From a checkpoint of a small contrastive audio-text model.
Model: 6.62M parameters, log mel input, encoder arch perceiver, encoder norm layernorm_no_bias, encoder activation swiglu, encoder patch size [4, 4], encoder layers 12, encoder width 128, text encoder width 256, text encoder activation relu.
Training: soap at rate 0.0013, 17900 steps, batches of 256.
Data: trained on struck, bounced, scraped and rolled objects made by modal synthesis, 58.7 epochs.
Rows from block 3 of the audio encoder of a small contrastive audio-text model, named by matrix and row number. Rows with one number belong to one neuron. Each number is 200 + 20 x the weight over its row's rms, rounded and kept within 0 to 999. All counts start at 0.
After each neuron's rows are labels from the 100 clips, of 14848, where the neuron reaches its largest size: "strongest on" is what is common among them. Only what is clearly more common there than usual is listed. The data: struck, bounced, scraped and rolled objects made by modal synthesis.
# gate: MLP gate (encoder.blocks.3.mlp.gate.weight, 256x128), inputs 0-31
# fc1: MLP up (encoder.blocks.3.mlp.fc1.weight, 256x128), inputs 0-31
# fc2: MLP down (encoder.blocks.3.mlp.fc2.weight, 128x256, transposed), outputs 0-31

gate.110,222,200,217,206,204,193,195,212,233,218,190,201,163,198,179,211,199,206,208,211,190,197,188,231,237,217,196,213,206,192,245,196
fc1.110,214,199,210,220,234,199,195,219,184,205,213,208,183,209,211,219,195,210,201,230,171,227,188,190,237,165,148,229,192,187,236,197
fc2.110,194,214,211,222,225,204,204,192,206,198,205,165,193,186,174,226,191,200,196,165,179,223,216,199,214,189,177,220,231,181,232,216
strongest on: medium; clamped rod

gate.160,177,160,214,192,177,220,207,195,202,228,184,203,205,183,168,169,223,200,202,203,187,163,177,225,199,239,188,189,222,175,191,185
fc1.160,178,189,228,202,202,234,198,187,179,178,186,197,217,231,143,203,223,183,199,208,245,220,181,204,182,220,230,173,184,174,208,219
fc2.160,200,197,197,196,212,223,191,199,186,177,188,217,206,215,180,203,186,172,199,174,194,205,174,211,213,199,230,187,205,221,192,170
strongest on: one hit; reverberation; text has "reverberant"

gate.58,240,206,228,191,179,183,199,175,177,195,168,197,170,197,188,174,217,206,185,223,161,191,198,199,154,228,201,220,180,185,216,242
fc1.58,170,198,186,187,237,224,192,205,198,178,214,187,169,196,218,199,178,180,209,201,217,195,230,212,211,185,210,195,207,235,172,191
fc2.58,209,181,205,208,236,214,179,200,207,206,213,180,191,163,232,205,188,160,215,186,230,219,202,193,189,165,182,190,230,219,183,176
strongest on: rubber-like damping

gate.107,180,204,209,196,195,182,186,178,202,225,201,210,248,172,177,185,221,197,216,183,239,196,236,203,200,210,216,183,217,196,244,174
fc1.107,177,192,213,209,221,192,179,196,195,160,211,184,198,224,239,171,183,166,168,162,187,208,198,182,183,176,207,192,191,173,212,204
fc2.107,207,208,221,174,189,201,173,197,174,218,234,207,231,199,181,185,220,198,205,177,198,226,186,216,231,222,157,218,174,203,177,198
strongest on: large; round plate

gate.121,222,188,175,190,205,213,210,256,198,201,224,191,207,203,204,155,217,187,219,209,219,217,192,187,206,217,201,209,221,199,174,209
fc1.121,182,203,140,239,235,256,188,233,194,194,195,202,157,227,180,174,204,202,193,166,190,212,202,202,189,196,177,207,177,196,213,222
fc2.121,233,189,139,195,192,187,234,207,221,169,198,182,183,216,223,183,192,192,197,226,184,193,137,160,183,187,220,205,205,198,197,192
strongest on: muffled (low-pass); white noise

gate.234,187,201,216,229,214,216,187,204,208,193,211,186,246,199,191,202,244,201,196,161,190,222,184,237,182,206,187,197,196,198,192,232
fc1.234,173,190,193,213,186,190,202,219,214,187,208,201,205,224,212,211,172,191,221,205,169,183,188,187,182,183,197,220,204,185,218,161
fc2.234,170,220,207,192,162,191,222,170,191,184,183,215,214,210,216,212,211,223,218,187,164,198,219,208,225,171,185,183,217,188,210,223
strongest on: bar; white noise

gate.168,165,192,183,159,230,213,189,168,155,178,177,215,164,222,228,188,205,188,193,214,179,206,185,210,200,183,220,192,170,218,195,195
fc1.168,206,189,170,188,212,215,179,188,193,202,200,220,154,166,212,192,234,174,172,213,222,184,185,183,227,206,219,229,223,210,234,215
fc2.168,217,210,222,184,220,227,217,167,213,246,236,193,183,208,213,198,218,201,189,194,230,192,192,193,200,207,221,206,215,212,207,206
strongest on: muffled (low-pass)

gate.15,180,224,204,199,239,184,214,234,195,191,200,167,217,206,215,199,213,169,229,211,190,219,195,180,199,238,193,220,183,161,206,213
fc1.15,198,206,220,221,191,193,207,215,206,184,212,206,175,208,177,202,201,245,199,202,209,169,220,182,207,189,196,183,223,188,192,185
fc2.15,185,210,212,160,213,210,191,219,209,165,201,214,170,215,187,209,232,174,224,194,210,202,216,217,178,207,220,176,184,214,168,210
strongest on: large; round plate

gate.62,223,205,183,222,196,216,181,178,205,179,232,204,227,225,188,200,232,182,185,217,209,214,196,195,175,239,190,195,216,185,194,197
fc1.62,217,203,213,159,157,202,208,187,153,227,193,191,212,202,192,226,177,237,201,217,178,203,173,200,199,187,225,200,179,216,211,196
fc2.62,236,195,243,184,166,166,221,211,195,214,195,192,212,198,212,202,223,206,207,188,159,184,216,152,207,206,205,210,219,219,203,197
strongest on: bar; thin (high-pass); pink noise

gate.150,214,212,194,216,192,178,197,173,212,198,206,222,209,219,216,199,201,246,225,173,209,182,227,193,214,210,172,214,210,198,151,186
fc1.150,219,197,184,172,246,215,248,217,200,194,194,207,189,185,222,244,210,187,196,215,210,202,200,171,205,195,195,193,205,225,229,176
fc2.150,208,222,184,192,176,199,191,201,200,173,235,183,185,222,176,219,184,202,187,179,197,212,231,186,184,181,167,174,214,214,207,187
strongest on: size: small; steel-like damping; scraping

gate.46,209,219,210,201,204,202,176,201,206,221,213,227,216,167,181,210,189,220,224,187,234,239,190,225,203,253,190,185,194,249,185,236
fc1.46,202,203,221,213,163,188,210,161,180,199,219,176,207,228,210,209,191,217,214,179,232,204,172,172,208,190,210,203,169,201,189,231
fc2.46,238,169,201,204,173,193,170,200,182,225,199,226,225,207,237,240,218,196,197,221,204,171,195,178,180,218,211,169,196,244,214,189
strongest on: medium; round plate

gate.83,236,210,253,217,179,207,185,180,185,182,195,239,231,209,213,226,184,197,191,190,199,182,174,206,158,195,212,199,228,218,241,148
fc1.83,218,211,216,209,202,216,223,174,204,202,216,259,243,176,198,172,209,209,186,204,211,171,207,198,235,156,222,226,209,228,227,207
fc2.83,232,227,226,202,205,220,184,198,199,205,207,210,234,217,236,178,188,196,196,208,198,181,191,192,195,218,228,202,173,245,190,202
strongest on: large; string

gate.231,207,158,184,209,180,210,206,205,185,197,186,203,173,210,175,187,251,182,228,224,190,183,205,193,222,191,205,187,190,218,212,216
fc1.231,221,212,184,225,183,198,186,189,187,214,216,227,176,176,189,176,168,191,217,191,207,191,187,185,200,205,184,185,177,181,198,216
fc2.231,190,172,173,244,179,173,187,203,178,180,178,186,190,163,208,185,193,206,190,214,202,191,193,186,186,226,187,205,224,193,192,193
strongest on: rubber-like damping; repeated hits

gate.115,189,182,206,185,206,189,193,192,217,223,190,213,181,221,206,198,223,188,226,223,173,204,188,206,156,190,193,214,216,184,210,178
fc1.115,203,217,243,188,215,211,180,186,246,225,193,170,210,190,181,196,226,201,218,216,196,184,219,200,202,191,220,178,192,216,216,215
fc2.115,195,209,212,186,213,212,217,136,217,223,224,204,208,203,159,213,199,209,193,195,221,196,197,217,217,188,211,189,186,225,199,213
strongest on: large; rubber-like damping; shape: ring

gate.157,238,199,195,171,196,193,185,177,204,202,204,226,218,202,236,201,183,211,178,209,177,204,218,240,219,180,208,208,191,207,180,234
fc1.157,173,199,156,200,208,235,232,188,169,193,182,220,169,213,228,179,205,224,200,165,198,183,175,174,234,204,181,179,212,191,177,191
fc2.157,209,206,230,231,208,197,208,214,234,220,187,212,199,193,174,194,205,149,210,218,215,178,203,207,210,188,203,184,204,210,203,178
strongest on: muffled (low-pass)

gate.134,194,186,191,189,211,205,201,195,178,223,166,191,166,196,225,237,227,191,169,199,183,219,178,188,200,182,200,183,195,179,201,194
fc1.134,213,184,177,240,209,234,181,185,168,191,237,268,180,205,201,201,190,198,191,218,256,218,192,230,205,183,222,177,192,221,184,206
fc2.134,212,200,193,181,174,219,206,209,183,208,212,243,165,201,176,236,188,194,235,203,207,182,189,196,209,212,189,235,219,179,206,182
strongest on: medium; muffled (low-pass); ring

gate.153,198,170,179,188,167,214,182,212,200,218,221,200,190,194,233,226,184,203,221,227,176,217,208,196,201,225,189,191,209,218,203,143
fc1.153,191,183,228,217,211,235,208,187,208,203,162,209,225,209,205,206,200,203,208,190,231,200,194,187,196,222,168,155,212,199,176,232
fc2.153,193,170,168,204,204,224,216,217,192,197,216,214,185,204,167,182,224,185,193,215,179,210,218,221,214,211,178,212,186,213,244,215
strongest on: one hit; white noise

gate.64,208,198,199,215,183,212,230,194,197,194,214,214,180,220,211,197,196,177,216,174,179,214,181,186,221,190,216,206,209,210,207,221
fc1.64,198,217,196,225,190,181,235,205,211,171,205,193,180,197,218,222,210,173,200,214,197,221,199,198,181,168,223,175,191,199,206,180
fc2.64,201,177,203,237,169,182,219,207,188,199,206,231,180,221,167,177,202,184,206,202,211,199,179,192,241,191,184,176,189,225,199,204
strongest on: rubber-like damping; pink noise

gate.86,192,200,191,185,221,186,197,176,206,232,197,202,214,146,211,207,210,227,215,202,200,199,237,208,205,177,220,212,223,191,208,238
fc1.86,209,207,217,199,228,226,177,252,211,187,173,209,213,253,161,203,181,187,198,200,188,219,224,199,219,214,231,211,196,204,202,165
fc2.86,198,209,205,176,196,203,165,200,192,222,206,180,206,183,176,194,185,194,226,183,190,228,205,206,177,192,217,263,183,189,171,199
strongest on: rubber-like damping; muffled (low-pass)

gate.203,245,190,188,166,200,191,214,219,199,204,176,209,204,238,227,239,227,207,218,194,239,195,219,233,208,177,188,211,216,192,183,224
fc1.203,178,211,215,216,189,197,201,200,170,201,193,220,199,157,176,200,149,231,210,189,197,203,180,183,220,203,234,184,190,205,233,182
fc2.203,169,162,218,190,170,205,209,184,184,202,202,221,229,184,152,205,187,239,182,164,203,198,157,211,195,219,209,210,196,192,229,169
strongest on: rubber-like damping; scraping

gate.171,182,211,211,200,215,221,194,198,208,192,190,180,181,206,203,177,141,212,173,188,212,207,199,194,183,227,206,196,189,205,178,204
fc1.171,224,178,193,174,192,193,210,187,210,209,212,226,172,162,181,194,192,232,200,199,207,177,176,206,215,183,200,257,151,208,209,216
fc2.171,219,198,175,180,193,170,177,214,201,218,191,179,196,201,179,183,200,195,224,216,208,182,236,149,217,175,230,202,159,183,193,229
strongest on: rubber-like damping; clamped rod

gate.85,187,223,173,198,196,208,172,177,220,226,215,229,161,183,201,183,194,219,214,226,206,196,173,216,183,183,227,235,194,207,182,196
fc1.85,196,187,224,198,180,201,186,193,208,185,202,191,255,195,181,202,209,210,188,202,199,187,238,208,211,204,183,201,213,168,217,226
fc2.85,217,203,213,237,181,189,198,219,205,186,189,186,214,201,202,211,222,215,195,179,181,209,231,221,216,223,183,218,191,196,236,179
strongest on: muffled (low-pass)

gate.166,181,184,207,153,196,219,187,198,224,223,218,200,215,215,236,198,223,197,171,218,234,156,170,207,194,186,209,202,161,216,223,193
fc1.166,179,178,177,172,213,213,204,192,186,202,216,178,222,177,183,218,211,200,188,182,198,171,197,216,176,166,213,211,210,160,196,221
fc2.166,179,204,226,246,174,221,198,149,202,176,183,223,198,200,208,202,181,194,212,201,201,195,247,199,165,208,236,181,201,217,210,205
strongest on: large; material: ceramic; square plate

gate.204,172,209,162,171,218,211,186,174,197,226,196,173,185,215,215,209,206,223,193,185,198,188,189,162,210,198,201,199,203,161,200,184
fc1.204,169,193,200,184,214,192,212,184,165,164,220,203,203,222,246,213,177,180,190,206,231,175,209,195,211,187,207,173,216,171,198,206
fc2.204,220,188,213,175,204,190,182,190,170,185,225,214,148,143,199,226,225,192,190,191,209,205,198,199,208,199,200,188,183,150,204,220
strongest on: large; membrane; thin (high-pass)

gate.124,209,204,184,231,182,193,215,211,214,194,184,191,199,200,211,193,228,165,210,203,162,223,182,242,190,188,173,223,238,209,234,184
fc1.124,224,177,190,203,213,207,212,181,188,217,182,217,196,222,233,205,214,181,167,177,184,226,183,223,214,194,221,175,191,206,219,215
fc2.124,219,209,173,191,176,207,197,203,206,176,224,211,190,219,207,231,203,211,228,194,177,252,220,213,247,172,218,160,192,172,188,191
strongest on: bar; white noise

gate.130,209,176,224,236,228,235,201,222,182,169,160,157,187,190,191,199,168,231,175,236,197,213,201,189,209,237,205,175,210,202,236,174
fc1.130,206,206,184,229,156,214,212,215,205,175,197,192,183,190,180,195,183,198,210,213,215,202,183,186,198,241,194,212,158,180,248,182
fc2.130,168,234,231,176,214,213,186,216,196,193,201,204,188,185,157,187,233,233,191,226,205,228,183,187,244,188,189,209,197,190,185,215
strongest on: rubber-like damping; one hit